From a checkpoint of a small audio frame classifier.
Model: log mel input, arch quartznet, norm batchnorm.
Training: adam_atan2 at rate 0.0016, 4100 steps, batches of 512, held-out accuracy 98%.
Data: 39062 training examples, 53.7 epochs.
Rows from block 2, named by matrix and row number. Each number is 500 + 40 x the weight over its row's rms, rounded and kept within 0 to 999. All counts start at 0. Numbers have three digits each. After the name is the row's rms in percent of the matrix's.
# short0: shortcut pointwise conv, stride 2 (model.blocks.2.short.0.weight, 288x192x1), inputs 0-95
short0.97 102:482476526507528469543521503514477570560552549554508480438580549586509515537429477451434506477461513500548475446489489470593511434425527534597528454524517536475581470488529472499497495535475424541572466529460509436509478527465529420495508482501494533463505508573486492497479518478524583534
short0.98 100:503499509519495456502517451495492485589424483509431497584441580494518411538524485439514574462552471501512469535547466499430511502470523397517510452454497542482432502494488462480419499483424467457407577485458492554500470527548473511413477502512401537437498484528513498455471561508520488476
short0.99 098:547542527487546441504443376523491568486470502501488461481512472516503530504419495518510437430521526449491513476479612454498451504487514442461500407576478483511438498539434535526543475496499505539541503554507503538491461471534498455469510493542420505525576493551497493543466474488547482511
short0.100 101:418529455494456439528579513470458519537511529504518449510502489505520510536492450553502477439492448467505499501539486494491509419491570449476464482419529434439459585505430571533495390470450549457515503487544463595470446499533451480481444517552514455472519503422457540446502589420526526526
short0.101 097:522521551431534516482480493493504516410474522509480563529483514554540500441523488471501501471538484428473546532491500543426524519577558482506476502533506557493508519499497462486453527442501496487476425496537503573508490457480514543506498543543519432478511468540495487560526505460575476575
short0.102 102:492477494513439476502506569553472491472520432452558444495492604472480545408551492433519545545543436528483494555449479486427578470523457497545533525538498452552449470423531526477414463479493457469491431561515454537471560494458468565496499477469466456448532442567453436511508560483515513528
short0.103 105:498498523560479467502480525497456505412497469442503444431531493505539472497523532525547442567454498521506517542490521502445574522541510426511519530499430404469407502535405521491512472449481432433456574495540527514485415539511508547548556578482461541487428495453496565502482482479487521537
short0.104 100:453571510547497515440428528558525451487574509520496457507489570555461599510485523510490435554503527561508514501437534556503495493492480513450486455538548500516457561507470528493510534504526470526509545562459456481460523466564500482522593513519476561505518470518551499579468495499465494549
short0.105 099:560492598498499518424517506452478525477531523542497517579488521533487469456506512526530449447499500436482494533493516541434536536556565477483503498488381498562541563531452458514416541533457546570492495489475480549435562469488476457444504496510498479494533472481454477481469483473539469532
short0.106 095:466546487499466516447493491524510477467532528392458472508505479459445465441507480443427554547453514543477501543473492451410426501459531465556515411493450427463460550509491540461470540519443484434519579530486458535507543620520534493521500528540430507479543505444450442483454559411557500518
short0.107 094:499519451566519437490512469534452497501579488535440489518476501528564478530528495485528457557498493477505544481393523505489447523511580540572513487506469512446518509587471503535502522534505437448458511499460500518532498468525525490512569454461469519441524455524528420520394492466573480542
short0.108 102:521464483450478542507447474497466461518527465488521524499452506515539509520481435439486511497448488453526543548509467482519557509531442529473535555514556551498508525494494433490507468414471476492475472462365447539554499472506471585482470504449576493476540538434507484458517443570499448520
short0.109 099:548544453527528501501511529507511576473516530467543555478527472472510506485533468466485557471431549507435523505522552521450484445492574540466528501503508503510528368438581585466440530443528524535498468519534457505522500486560483482549478564501429515475543514527478496554438498480511502505
short0.110 102:523527460566545472496510460514473489564568494510468509540511473515533562441476500507477450602492469509474531503470471462569400519547518549510494540575448463601464553489525570629468492562507541478525441526517495559555517538502564450463467529476459548574548481505493551466481579498494494480
short0.111 099:529510511466505507492514441510509502389526484516430513478473542550463531479482505509524523519512456483567504524439543535524454516507527479437484508532480508462516494516420497557525477536430478489497472561605480531530523401454519510405575414566529538520621517477440526527512567459547534478
short0.112 103:552518517487463431485481558569525499493451523475527573464509436527506563509524529504487524532482503535464516481488579455414447519546570462510516473601529534484514443464548560571459437448464568431504500486452508470466497442448494488492535430508436564495610461573453498502467518570495470444
short0.113 101:506454460538513553519439502533485370475497458469564544467467502494483482468522551538444539568459524483487538405526508494484512530480457430479540532469537491501569480495549486490523514511496511496525543508540536485509430494380546470468513489529549566529495530557565532482595568480464504550
short0.114 101:523479457508482482468584570455496431449504506484509551512485526509523458464491539479528497442504454481496453469459437474552503471474441521533488508467448476512500525501469379497504499428498447499543462537420504497424571574527482477495453504533453458508461491482589453513512499451554550464
short0.115 098:570513438479507539435521526513478503394518438481430523403476483455455494520449449544490504519510494514540510502496543500451523553464434488486476464486416488549531562539461483504566503444527503559536450478501493465464490474516546492521483512558580576498528533439495542560541491406502452491
short0.116 102:476443479541517526600510409476478479471473527486466464521495539513537522540529549545465462496517496512514445476533456501518490542467480512377506530484548467549482512558539487548527492509549580500561465515515505462544482568448504456551523466484499508467481440461585485491532482537425513436
short0.117 104:484467484517470445501434425427497477498474526461484519542501511471534517479514560599443534447502534460512467594504596573459493521458377442533547494469452437547522473562481470460454482486521523364451528451541506511460507589534476504531481553495482493560435530489507515491513498559463444489
short0.118 097:460554505525511457509410569519472471573477496539420488516494446470562519460517434449552571480502500536540514457486522512576420386461530472498549512499508476430524522430478464528494498497553456503488563478464552506550545450493510521473503476429484499529542518513503525488469539575492540541
short0.119 103:548462504613563403557437419430483570565483515483446519541455541463506500520492493436511455424493451482526489479485481500534484412415528507524494470484539524517494481466501547504517547494533517520569498516402457509533508525532462509418405459506430454482557492553530525480467476505471451478
short0.120 099:503503548520434546511454507497526537571455510454443433490516472479502526497496510464514515509479568539476470537539467531511500482584478496478512530464482474495492499566494546449486469467461501415521491457431527561485476599539439543549540515537526501492568491482544535472481510491470553467
short0.121 100:544520459526518469470509448521522602458525480548492528454493529518483499487488543479547506486433514447510505494514498422468507529474516459548499525569509499498484511571590445557533504516481539432521456378506437550399493518518490447465480482527514543472484527507443557419473501585514500516
short0.122 100:464492453533510569525515506508509471429520453480456560418419534453428492491520455332501492517449480522446470489515533534410475519489502473570492433479442499543461510511492502407551523454489561470479473544538449439501540472543552504540525430530529488510466450463403477520534424457511537521
short0.123 103:431497530437568507464510490523495441403483496493565569490472517502526509475558494475524467504511459476481479458469533549474523454505433485519498478525535426528484520475500536511509492426512487440491562500461485447510548487512496516506427457459515453537484447469526463535430500504534422567
short0.124 095:536564497516480540497479478465543569508470481475521483525468523478485473560553501480489507496502510513565466456505471473565497456384422502521509505529510442498529521482460521499480527469455519588544497520471495518490559525552494505473452408486548522469494385568506488536503589453516517472
short0.125 100:531493539440544387518514500442465511504416547450493505500531554586445494479460425511388511486434482443465437479449544451509409459522508506544563412453534488572474520532446490499463531473422475499522575508512537520543466515553423512476441501495465464466511533545485456494501499452534553485
short0.126 103:489535415496497513485486441513474452589490475478437493518453437534496484518486424472545556506530543464527549515520478578528472510466380504513532491469475568532519490474451462496514480544493478468459551506464576510503547543520523488483476513499524477514448596589577554454518551484458415511
short0.127 099:504478462488527525490534487494486477472421491543455516508536482442476496527548530473535456539422526507473506505513562465474509492445478501487471454495578522535518529534501433457482509541522473560511569562478495436520467463503478527511569442424501460577490568492479480471555449391459603563
short0.128 102:426497465551466463507599477487494443523524537501537442505488500552535491533503458577530496510513461476550487437479506447523494522493473482502501529494417490460514496487526549474535540443505556525487527499544529463561464481471488462464485521497467448597469547464516491576502478358465466470
short0.129 100:514474507459498481470429524533449487508510446452521576500485488521501439494514551429468432458600423506463477465504434488499556578485532430590522492515521454484484471491460479515476484535446468532471459488447569483493499525530551448589450491508555464502552444537480500507525588513524489559
short0.130 096:551482500500528451608489534490485485441443538517517520528455535502433557495504476529459472470488515413474536568472516497461549520522486503469542472425421523512555486513498504458535447532477531526511523528569440530504501469520504473437466506523468559539526457488442441509518532421477460525
short0.131 104:541535543492509506518518472523487501446443453500511551522548459585450470411479435496447471516524504530496489511517457523455491495517551438459457507532545541535521551488480476463447495517439558494563409496489505527501465521500521524411459499533542496502597461547443532498493566599536504460
short0.132 099:528465505454521529531568466468522501512538471483464435479513573427453508428462449497517463497558520520451497499476475508499544496462480483559454533526468498539531471475535525580495512507510525522486427468479436520489507467600464457468437503500532623460494541486470439507478447535488518484
short0.133 097:479499514412535430537518484469492571573498528478446512481502506490488527583464445511548527505473458447529510476464539430542481442464505478485612432523538542448516502527435561498515494516478555483503576587571512502503470485462464459512452520484392498502505512554486480403462560537496536588
short0.134 101:483496488455545561450471507536538462499501463595527514474550488498429457444496560536547455495433479507517501472471518499538485445472511478522494434560549511464531502613470578576499529570518497530419412491470481451518471468495550548536483497512531546433485459579497481513504516518481494544
short0.135 107:453460540420540540494528553512543557485447551495515439433521518489511517454458506534569530561508478491523500543476482449466518428497569559513464467501470474487485561448485446459521527476495449535449480520574492541524500501480485551579470418444472510522466550483489497429432448491484563550
short0.136 100:495441481523421490568570563497490453484504472462398518532472511513485491444513484421531532527513451495575541546543520563510508526505469484484408459432526487496442490490456496434520515486481496551523487496499518532410535493536490544443493447491467411529485436522490485573479508533497493523
short0.137 099:547580508515519509499388480488586500549445590526547506509483444525492550478505540511462506506481499500457523496505594527486489474490579510516466468567470559512537556524489501475564519509559468491481491524555482522508473541504454526471560454489491534547564493522545566499470489561524484535
short0.138 099:533485516522442493539486450459532485531471553496438599457526534547504500550464524461494499400443538394508526508467504522577471465549506592523546454529564497568549542518504485516538530447476482526509489506538526546503502504489504415456491459534584421486507455535518479491571553513431541544
short0.139 105:499520454475503490516555515541511433520550517479450468438453470474423529501505463488501496467457432451494490433452514489443470551360485486481481465428471496480479487483465545459486497533429487446547555518546522488499508497481513576483459470525536450496480488559530482521560523404493489443
short0.140 101:485476526550518531468462457415511421510497474512506555485503511488409499488564563562485445538515471529486494490506457444533498473469544548484537509443461528509557572469485557521454519526511538433514493485466462510532468516522548471384520540502478494620426519519471481463584534461523458484
short0.141 100:445534477517499509519467494516527402561511466500484532514527509482512542478451494480486507494463425559479505498472494499537541499479452532516476386408513409519514536523459460511520508489538507463590441494491494523477559542424478493426474430568504474502378525545514434470525511487473515481
short0.142 098:556470521426491536512540504459504558466473467499513483514569502560495461532443540529570472413520444432496390485507431465539531543512475475502513504467563538526481515431500463604489499456466418532443445451442453475503531538532487541487438486499562528530481487578537431535464450484549565478
short0.143 102:504518534477480506504526522520443522511518505475509515522489556523481494453478542474581451499449389555481575502482490497470543507477474540577410515511525545574436542512451464555549591508500516505511377542495509444531513566591500475524487505482531441432535480535463485490490512551489532429
short0.144 103:436513545519547517593381501433530516497468503536491488485441552509565468509489522497498541517524549498475454509486524447593468497504499433541527460521522558449482488484504584444539416561518453457515508507467487485494479494471509503573494430439455505513494546608482528494451532479547496502
short0.145 100:500513490457467568524594568502519510493518488487539473529524481465469464539545493496487504479433455525540466510507534432482488453547500468472535439559516485508537478495505464437519499480421468517452548494457531457544496488497518526558511484598497482552553482489517443505562501536497483555
short0.146 098:424510513501524538529460507569479552447578491492470437543541459488525511511512590416501487523516508469509499484480477441509534517469515442414505534505460498490516496575552487501519494520528502494517505501434510535490502542493494497523549505509512555494559400447499523531494431522464496532
short0.147 102:520482513507482532482551498489548377469451494534506451456514552500493529463475477558547468504517425494489552454490478430534543495504501538496399455430466511537464549472466580561505527439556493468452442479404516502460486503503443469514508501520493529481506548456532462504566468488535519478
short0.148 100:521507526513444475545569539492523545538492588467513537445470540498570532483458539522409459446491602507475512482516530516492492524496472528531505533488517472516537460492620520516528457504492484531419487448510481461492491394530530491545467481519533464532511398550457513503517391520526454440
short0.149 100:452475485517480457534508460492464416513476474486490442457476524427574533403486530500406495477433562519452430492501496514532501549526470532471425549411506459582478473446488457493535463466490509471518445461534501511481460536498497533572470517593533518530467514488515526472540503524476454443
short0.150 100:552487502472475403498476559514519516499432503506470530450522557532589541442495423505549462546537492441518503539498458473450518492470505520494467461483468499516535460458431505568449464435496470534466444495484488500528515507480489436430558537488507552510489476491511477500413468480521450452
short0.151 097:568541493561477489485541495445513501451464525529477407504458420457488561532456482473443450506475483500486493515460498525496438555512548478508508509488447498496470491507503587583530500523417504530475495466551481404405452487465464447437544458604540502459557505466531509442536493456527494487
short0.152 098:498465452539478466476464567510554469489491472544492490461576476483498517512496469461510468499541467559596470461488513518489499472520467522539544393462496477515593407497457470457536532494561528516494473501429493498484464525465461498481547476514470441436471434522496453497490560536471455476
short0.153 099:516507461565542485496537505470489507507508479508515549530455506478513507438582487463412430487476480434505519441565483508479507538550520487463430518465374497465452478506421474481488586464523433511588514469569372509471462498493467509459518505509535463477524448469487529569448511431550584495
short0.154 099:509505507501493465522474549504490485452508555464456463432434564539506456420482496485444433458501525448445458497446488490515499580513454492518508524516507499573528536457537557463484459488508463543457417425558529558520463495497449431459561541465497480508521468464601494443462435533460435453
short0.155 104:547494458525481537530458474490482422501499483484459515514521475495548439507560525529496408524459460506484536491523388541531473504505478487452450553503489513511462545508544459536551548508468507483499472551481485558554486413433508450463519531534525515503522526436504563448502583485501449483
short0.156 102:508507532490422461528489485482472546467455476509483550493447457537443479412493517545504488473492375487580544439501509493578428529515485470580542534496494434485462548481483456566396517492443452494514481527515480557557509560467503461511448486478498532512542488538491475474514511545553550485
short0.157 101:485499517549492475434440547612613517433537485533551509543466461496495525471511502445453556544497447538431454470522491526473465482499398521445482498477482526524549497493502518464534456518525511420432532514465504561455447440509504499463552532526533509489491337480466497564505487473499515463
short0.158 102:524533470508521489517470549490460524482522474535510513470420548459456573458558540515580535557550470571519509463560498494478482533471578499476536481532428494475503430464508518503452482504560540452540500493519467440501523484448448400510562567439513509530526526514499524575558460524525513521
short0.159 096:452522473566494523416456526565508505525490474496537556517495427482462493497561549512463416588507451481544493424502442536565555440498485504521473506547590514592495507566488562510541442534513455580486499582449544433460469458478482528497578488454547544476571491467561463489574537496562477558
short0.160 102:561455449575418489482532559501490546536514407516501471419510491504451481479511485569500556535534483544480498538550526524459486514502530440543488501486421435562433540482529560470488504517495472538536499436572495508473519532404479523467487564481430464536439455457431514513492478512522452516
short0.161 097:523491509480481467477507505493420548517520499525467526509448514480554436515525480471502471533449546504499482496530415538513514493452554480587478507530459447501470489502548461535486469455469576466517480511579431496494447469464495452428494434558467613488538451451512491455479463529473496429
short0.162 099:366474533457516479522599483495522508441505482477492484419447505538442492569489460475542532534583463504589498460501570488490564469503447558514524486513480517469506494557427522456506452475489507477489458565561517385526582573510507473508548496575501568536414503448519523533552524505527476529
short0.163 101:472509461542505501530501532542442467516507503554479550448494412459498464451523584494505450540487499483431502498524485420566515587501481516445476489435490569554511577490501528543561562529518501486509473439505569484498453499489521524495543496575550479608479438411498495536582485476538531488
short0.164 095:444529461541499505512482508526523470588474511539549489514458507405533479540543574473520514534541510538560486563563434468491546552390425509469517499500503428467449490510522542523563454442428532508502534429540524487515490490449538558490518483505481500502432561447450612486549528469519472549
short0.165 099:508495501521464565506399520529478521532510467496491509565512506535469445539484470496534541442560454447501511525506540503534521555559483518473506530468589550466529465512515433486500526424496536556439484438501508545525448499516543482518546488482556513460518512510487555508456526413505489535
short0.166 098:509500483370532540492519531489476480495495587485570532444454509488462581492518459445567564498506511569397511482457516467405478526468564519497580507584453487533500484472437466463493566490518434468516505507533509496540492516554492522546430476486541536513465502504493484478470544580443478504
short0.167 100:522448489517505553474549451477536508525416487508470476513444491465536491460503458536458492560490451514481507412493404499579511489489490530500535545502488481506518530415519556490506470582533526537492559410507534481475529516516487441473523495471489540532520563436524477478522525499453491432
short0.168 099:479458506525542527487541362485521495552531483449508585469461520501467426514527469448483452399505535455515488502510439515526502500492489520563452517520503486543545494473517556487498561409472558536544523523498473443459481514585502471521552487503488422498480384518473486556491445450512518442
short0.169 097:477493474539450491506553485535453410499465411501509542504433436499455506508567525492457434536502452520504502495553574488513473540486498434411506572507496551451518582519535479444520432546517531541492479536514558492517460418444594525497526501529454470535510509489476541502487524492459529517
short0.170 096:552441522469463482557538448498478573498515563471423477476489466558472531496495419543479497511499501470528485498444464525533504470511547558546559433516490486493476455530448546571524472469515547505512578525575494519492538500576474515484411484508495563504542531446442499432468535454562453514
short0.171 105:516452481463475493577461523415473513474500496560464479423520540476516431466515495490530518557554500578477483515489424459478538488488549500517474447474490546435533528511418447497464458449487515451465439511447557499492524466535477562383455491515474494471504550481547471458467511527522563500
short0.172 102:538450442477476507476498460546519535510485464508439569491543396522540446451531524533547515459521454456498502523489484491519481525507466520491538505529463527497477541590489467482461536539589471509456577530402500510551463507485507428548481454487504481542512523438474506466528404393506479570
short0.173 102:486455492537509508540419446453465532458543526491515498523432514426494437500444457502572509495532504451552490530532484521470513517482473460509518518552453512452462475467543470522407521528403475482480574476480458581499479515555540536472450463523498485544475411521451510534500529542522437475
short0.174 097:508541462467543569492549524496450487444477447460490437564495489457514437544494517477507484429458431474462568502464553435551477472560495524552439499426551512470523545522507554518564478511533485474519518522550488490521459402502480454477522483517483514465483473446540493567496481427406549464
short0.175 098:506509524558454498581490523544471489450485437519491437496531497439506491442519589537506468532447460481554501512518445466523572492483464397523485530484487535499495553488478432506526505522453465493554565547473486510507500456480534495501460513480490481527493566472561547465526478556472521525
short0.176 095:503479516461553461486514474517498572528550479496473469512468523522519525552500474546468483500474482453535438427439524488532465422549463490498527455552523537443454547468424551503514520494520487528500512520585494507453516490547518517508490511504423515520574543508464453524437435425493562525
short0.177 098:528489622460490461532488491464438571451481567453462540530450529471505514510502491506492523499471579441454452482408465448470495473605519472479547487462526482441476485601475466479495409450490504448498526504505480489527382498518527427503540535523422496519537465521481484510454496496476493572
short0.178 099:462512542460508448508519417472525560449546526495460481495494480494544538496469493496420452506503525488466490505462478598511522503469465501453508463484489469554454502500500517522484412545564511554442442502583460498517484450514404465457502516453465572508559561534556462532489500546514403433
short0.179 104:556538504515465547508412571551488549527531483529488503448460522457479558437472442417539463497524528515555454408535491503488494506424609500422583515509466537540505438442509480542503475492484440523437513488531482378486484500453502469568517493527506554478487464461553507523529483529508538546
short0.180 096:450436537458502459575444484489484555453495471491500481497457496475503499455516442583458476485508521530493543522483528534494426558548499510467478403388472483476521487495469568522452477478508515477482470516527473611492528574516516465527540488517446520474547543468536513500538561420536485506
short0.181 104:516502497515533492513623472496474549512517541502487526583486490474498476426432470443470473432492499536504514500465444573464488447501459485523504539590450497498532499477644461497457512562472527472480485477522490471470518419511449441494463536475492519429485441537605525453380455474474507453
short0.182 103:531425503469538559513540514480524548497545461467511488556492522465470480548460525539533502410475543511514476543450469459505503549540556481500453568485429505456481521572516532573480506512558534527496478575442536548540473569529587486603477458412549509567511533477481550502453469494491499513
short0.183 100:567506516461488422506473472464484526462457571538495466480486487550534593451487535535422451485515460530419506542547519582518522566497462511468442511496512523530533561498493594524481555500541511470469457431503518511490450447493481430560512514482522557544551601509516492490525494526459577518
short0.184 101:506461568495511518483450392490529501516522433520381532486493467475485542551491511537447501505526488469466466506501440454543439533513457497498496492413533513516468514508539452519437471496445521481508528461435548549505507553490527491468444503539508569499556534498478481502539460501455467512
short0.185 099:522476467513491491503486487363520488519450518495479516492502526534453498511484538507573487438446524461515494539419447522434461475489439479449512430458502495504423507559512447498484524489500510388476510463432457510481515515551460490516498482522547473559523641474527546429437488492456523579
short0.186 098:428540487525428508466552549502461537547441492558399480453478434497513511548524501588519519530418487564500509530535574492538403550481485443470521508459578502588471478541487483504573509512510499493515452457475560569462533533487565504482509488576509467521407578503481532535531500430534525549
short0.187 097:408549528478476477515499619457468458454537496476501434534481507528553526462530462498508449472577413500465478502556518481492518449532466471484506528498455429478514482493536532497464452516505455447474484563504437454522446432503465529477535492542495456555456576541524538563449563483492494523
short0.188 101:464428463483457497488536458530508489553453494532427521422525401554493520468419516506503567490471467555532544465515572524568465559458450470565555491438520539521541496545532437532476478490436438524449461540482534467467524469469534468511438462464496546495496492465567479491532518493474546504
short0.189 100:509453502446473532484522508497452506571467488485548466447560547543408422508471476494518509451481452512548547519523513444533478430487533435529595446457529531422555474412492475483541505536487501524490532534419476521535557493502440538485453495413474467473513519409529508492523527485534444523
short0.190 100:395460491440441501479537505486492539427503502548615433515524570523505449505507473476501526520506453505469541484388498489508476476523520564430516505500513545442515501487483535559479465453508479502510533496514557475620562542472476529531478516518417433456463476456476459471461473527550512512
short0.191 103:597533435450559547515480447565484466431471501505475485492499436516450536542443497516506538510524456499484519508459538501483423546535512502510431477468471539514439551442477511525468564476546496561447484537558504574477459472563526499557487511513522498491518555511458462494511476586468395394
short0.192 096:507486548518509514460469505478451539494401580444468515558469514424461459530524476523521516474544530546499545565535453501515526512525526492550483466443450523448527524489433533457483488446404483468446569464401514529470510536570450483510492487448462426494526451544509512528456525490464454553
short0.193 102:474476483441451509491486529467550450507526531482469577520549484496491508470565509450470459489520439560560549519522546493555423480529501441491530516505460481545496506521398517413474481458482499417465494544518533424489525440514525530560534473528503555524488492408497519557528515494544494546
short0.194 101:431501488501543457594508491449475468545456492569542496432548556576495504534502499538475537415494552482488393530426473532542476524493504494456494541503504503509477555448491492507497497406491468423514473481516498484493492479490473430470529543480521512565449609538536474519533509459520465529
short0.195 097:540471463453494547522595449459508496537469380503537483479540463485482502512434491541454537479561530456487406515573496560495515540453460498474547557487464473482512425434484412546508448512447529492465540422486569441530458457534488469503505409491509502441479499513485511446533486548478561433
short0.196 103:499535445419477489441475501501501491514484493505563544462507463509500416584485470466555564502481545550522523495540522492541526431510506429507515487516593547491490489506520394473508497498440540489413496539515465439529525437520454486498463433488492467531486527535485502444485533545502480565
short0.197 098:458462424459528497507433527485501510440502520533453485407544508493494497392531468476503484562525465524457468558467524510433536455426531504487468459507448481503519499508436416517468544496469487505520443414526495550462487546511538500514526533515490548501547486481429449533474497558482511469
short0.198 104:489496474549552481507460444520545470540434532457534530530521522475561522460519503579487496552503517509585569498558424515434464471493529509498562531522558575411578533506474521471515526571538462510459582514515562518600490500448497503476466493451489476479517542513458546528521523590463489540
short0.199 100:424539460451510505468586454534487482508540448481571506519529491527477508525534545475532511521484415525489496484566551430494526462473499546439473530486488481382491507508508470493503553542536454533523445572511449516523564567491470518496550543508513497449524492525542431494584438471537552499
short0.200 098:531593406516484451516546506510555557488499487465505510489487580451454555476495529446460503554492498514541453492469447512475598461469548539528428497526401538576471554488503509489470521490533559488461447448520471563515550399507485517450495457485531468481449532490520430545483527483473465466
short0.201 104:424475489486552450490522534485483511531447536537487460455545547532481495532439471541503507453469545474482497517463612522467455430457535475551505463485578516424499504490531516475499484484525502422534530525493413492467527465554530516535498453551470483574496483493514502469467384538473487574
short0.202 098:482500485532458453529536440397430490589477530495486433523532531584537422507514508467491498479536504511549423448491491559540532564435472489482488515510439483526485518453509448499572437407542530471466467531533520516468532499537499426546492526488501506546413571573540511548555484484504554543
short0.203 100:505523502534530531488631455568464490460478497484414538518523431458524544563546434428465548501561465543484499492504554510513410565472474508466548576539551554503534500492518510527516434439496528464524458509547518396459507526471490497439489490607474535492478475476531461503509472477481543494
short0.204 100:475511483508544547504546459477531530475467476498533489451552528550435526448529575503540448499458511522454477531485455547481573470527541451491521469579472454512560465549523516576526566516531498542453516527520510466525499498442515535572489458471622588525502462523522487479516452546517508583
short0.205 096:472503503447494520484523537515427473542518474506679569509456549538481472448479541466626491480461490500514531544535438484488563497488459515542440520533555540516507533494454505538526520480514470582498411520549447526518551512509525507566518531424518509472471447486481570535462369502498473503
short0.206 105:476508483496485485477580492425525472463460466498495605458412502443521517527565523543435494509567502432523513491421514457480430513445455445428558455489425462477506520465536463507501471496473469452502491486529579449510498482506470498451553452546467506501500489545495463497547505464532488528
short0.207 097:582473533493465512540416486546435513476520457465509531536498418512473482510509552519490520433487430495506459525451455531526403518533494489518441521474602462546433590498505467494484538425461527467420524496519517471467459540527519499495492476512502451473559533509490477521476547494448478517
short0.208 105:494547495505491551479432474446476439480523516524514589449481501468569481466481490448508529559566496565450523489554466519470562508439480528472541480462529527541542505475479481432550507476459520522556437537498500488451476486484479540547516444497515516506524568434468516440487506521538535565
short0.209 097:523523469501470518530597520504458551515478500512530545508527500585537471492472489462552450497496488507511494484466485506476625470518462509554511394494403480538524465522542526504487494522517512603558552552453492505479528516486500463551513529493449535463571520527541447473520538521511492502
short0.210 097:455468558544494507547476486513524522466462450492461521442505461494501497485495498531468482532507494489530435503463534456498584480546542440487495453527502494468504568474497440527463487546481475475477447513467437534471526479524565471424466504485519520552496539528512511420497540506533525467
short0.211 095:524531485539463519484516455518514601492511482481506462451537412525488463502525502540538506455501510605481482467582483489496525480486520417498526520501441510486518446368493489520487481517486498449409493532507506496524502521476468497511491585439365480510546488503498566508452504529558492519
short0.212 103:522509530422501461379582465473494470467523436406478560519458506496528508529494523465513515471481530530473429549506466497475528481476493444561499510427501460480458510512524480460412553463425517492525472514498522490545526472507492521543452511501569551442465487523512490474498526453576498561
short0.213 100:517549490549522529473519582546512495505579430509520587461517516503540491462498507491526502543500446507479467438500431517483584495460412478505458498498483520525585506569546484514506501517507497521512536539549538505512493504528505490528625454488572540503504437534394535553533432466505505531
short0.214 097:489582510465448550490564510488507507472523504498439537481501464484507500443449538559492528568525521555463468516507537500459492527448451481501477485520403475575494609552532500503483517494452478445547421427474569493427508501503557480515522493579483516500514499509537439481567466396546485505
short0.215 099:504553516493445562523458502483544543481439469533493568502362511507519470488498527485530493540535421457496502492433498494517488485475488420503539516496473490501486495531503539482491451555480466415515538474595573536419482500507570438472520489505441498504410438508478488518472550471498520472
short0.216 100:467537446573535513523533489469518491445532419452470480467517489486475585559485516547486440536497480511469503450493528474516496489485442512511475472515474504450455575510486463431605478505531546518501584521562462535511476451516484502473467576541542517569525526475528547599531522487522488497
short0.217 095:480477498515442466566532465470454532515437537586546568551502502532556492515422483415530525370488566481473534545465552419476522502477397549512495472434518527521513523495548515475546510483538533505550505449513497510487488457493450485413528481517527525434500506544509498506491522486497467509
short0.218 101:565463407381546469495558454476373505434446459530411490486497427468502447492464557512465560445485455489437566550468499526509515514504510423477494442462480517486565471529510446501493444490498499463527482506479472473496533532475510445515581465496462450507538522524433482572562452500475515482
short0.219 096:394514460475438559534494546498490456446551484504463460461507451508521487450487455439554548525579500484502452423507507470523482470542508506469491476501480421515500555555469488441542501532496486483449483530507494430554551492496523524478537503508484524431495491542547491520522544479534538554
short0.220 098:474501531477510517551537459484494547558504420535550516491552497513528572541449480458521511441521563489438400421501412596468500457497504509451550470502484494533419381513510455489484511444502486510502455455482533473513517512575476462549541454488524518418474403471421486448516472516522489472
short0.221 095:575501468502555615490573538455509420466500450529513596441462510468563475533466563518506443495496456504548451515512515527553453504502483510531505560512535531509549462515504467485520525490498545516571494467518513466465554465439523491507479565414510493550460563508406506513601505539459502518
short0.222 103:537448537483513485530525473523462500473536525333536478506548527553503552506495495458477493567469510482508491485527616460513455533472510505540515532522561533530558494512495591534506505488465462548559555455507559512481491422452467513491505568531440539555595484499538526444470486544561475476
short0.223 099:463486483447554531535584497538482505536525496488550477543480630466491488459445513521569490503472442493552571468426490485462543467495500526514400551516529557569499500579497461460488482502481437465541517572503481504527490548502476486556500577468509515519525468486490444485501433543558455480
short0.224 100:528494487469531520481503443546421586492557437448484456501559469553557501549466517570537486465511473441522558557446426438517385510599520549510495492466508506542499481606458516529540505524575461504466498522533512548493526493488425481557557506568491483573550511538470496503470451470502487517
short0.225 099:463463497549413529529507529495443502512479517518502529475569543558532588510483428515494485445453511507527499527479517543498526532467476576555548370507479495548515495553511462506495497523470500502553511450488463486486496492504488449444469443478519524473438464531548486416526558531541529490
short0.226 100:453468509439439505579543481472491496421478526533587489495463502533503495501430526467487571505479432533482505493576490506509454458518454531527575500567529537438499513494431503455480554450461527468465530516559453517524598486550533479469431460471515495547482500470402597562496471474548475507
short0.227 103:473494490499467460536517430515535487549437503499496536538445519510498539544521465461527520538606385533539541478488464465455531476489440518518494470502497519497483564455424493454503550456480487463468589510493600467530566515477466442535466418484469467561431468490488510567473533517475486637
short0.228 095:481553515528498539492532441517538504463522472520504464574520502493480524534510427457481554538518490559503418544478542453522547602473507456533504513530496445467502484558505497528534480469444450460493591475552561458481471482471520491442461495584422565536538455540516523502507564446545515458
short0.229 103:587508514515504478454494508476500458419532506518500556483490494525474551456491486520539470559468490426465474470512441441510452491496479471477369477459522491481496522523435480527486559480445490513516449489419563585479539504559496501487557498500518446577515490492434506524530482493509512420
short0.230 101:461489475471550573470523478530559536465540492524448582485476454488513564517572486524524504548538467429534510429502488470533505466500526557555469533516534509485488506510471489488540481580505456471460524462536499462542520391448494454513464455464477586541526496539421542558487432544481472529
short0.231 101:546507500503513464521425514502477475518423557510478547466530441474487492520525456462541535473495422487486574499490481473455483502467512482445597487497478528425555509494470456543502475466477512470428563511481398492529521423506468502504520503416498403516487494446494458480513535550374494569
short0.232 099:500581454499566498466386508539534475523477496504554494536544427463469481461521545426516525563510498497462517489487508538493533496478561487462464457475601494529457498484483503439512494541580507500487481596483541492520430428484466540543586489456526468521461476517513487445487520501438552518
short0.233 102:541541495566488447491458432459474511495513516559448486547575449494434468529492428480487418466499489496578539450505505465522409455548512504527570484485511567444500522480466473517451542545444506565491521573413472504452471495479495481479513502479459476484450488526511513506492550456518542562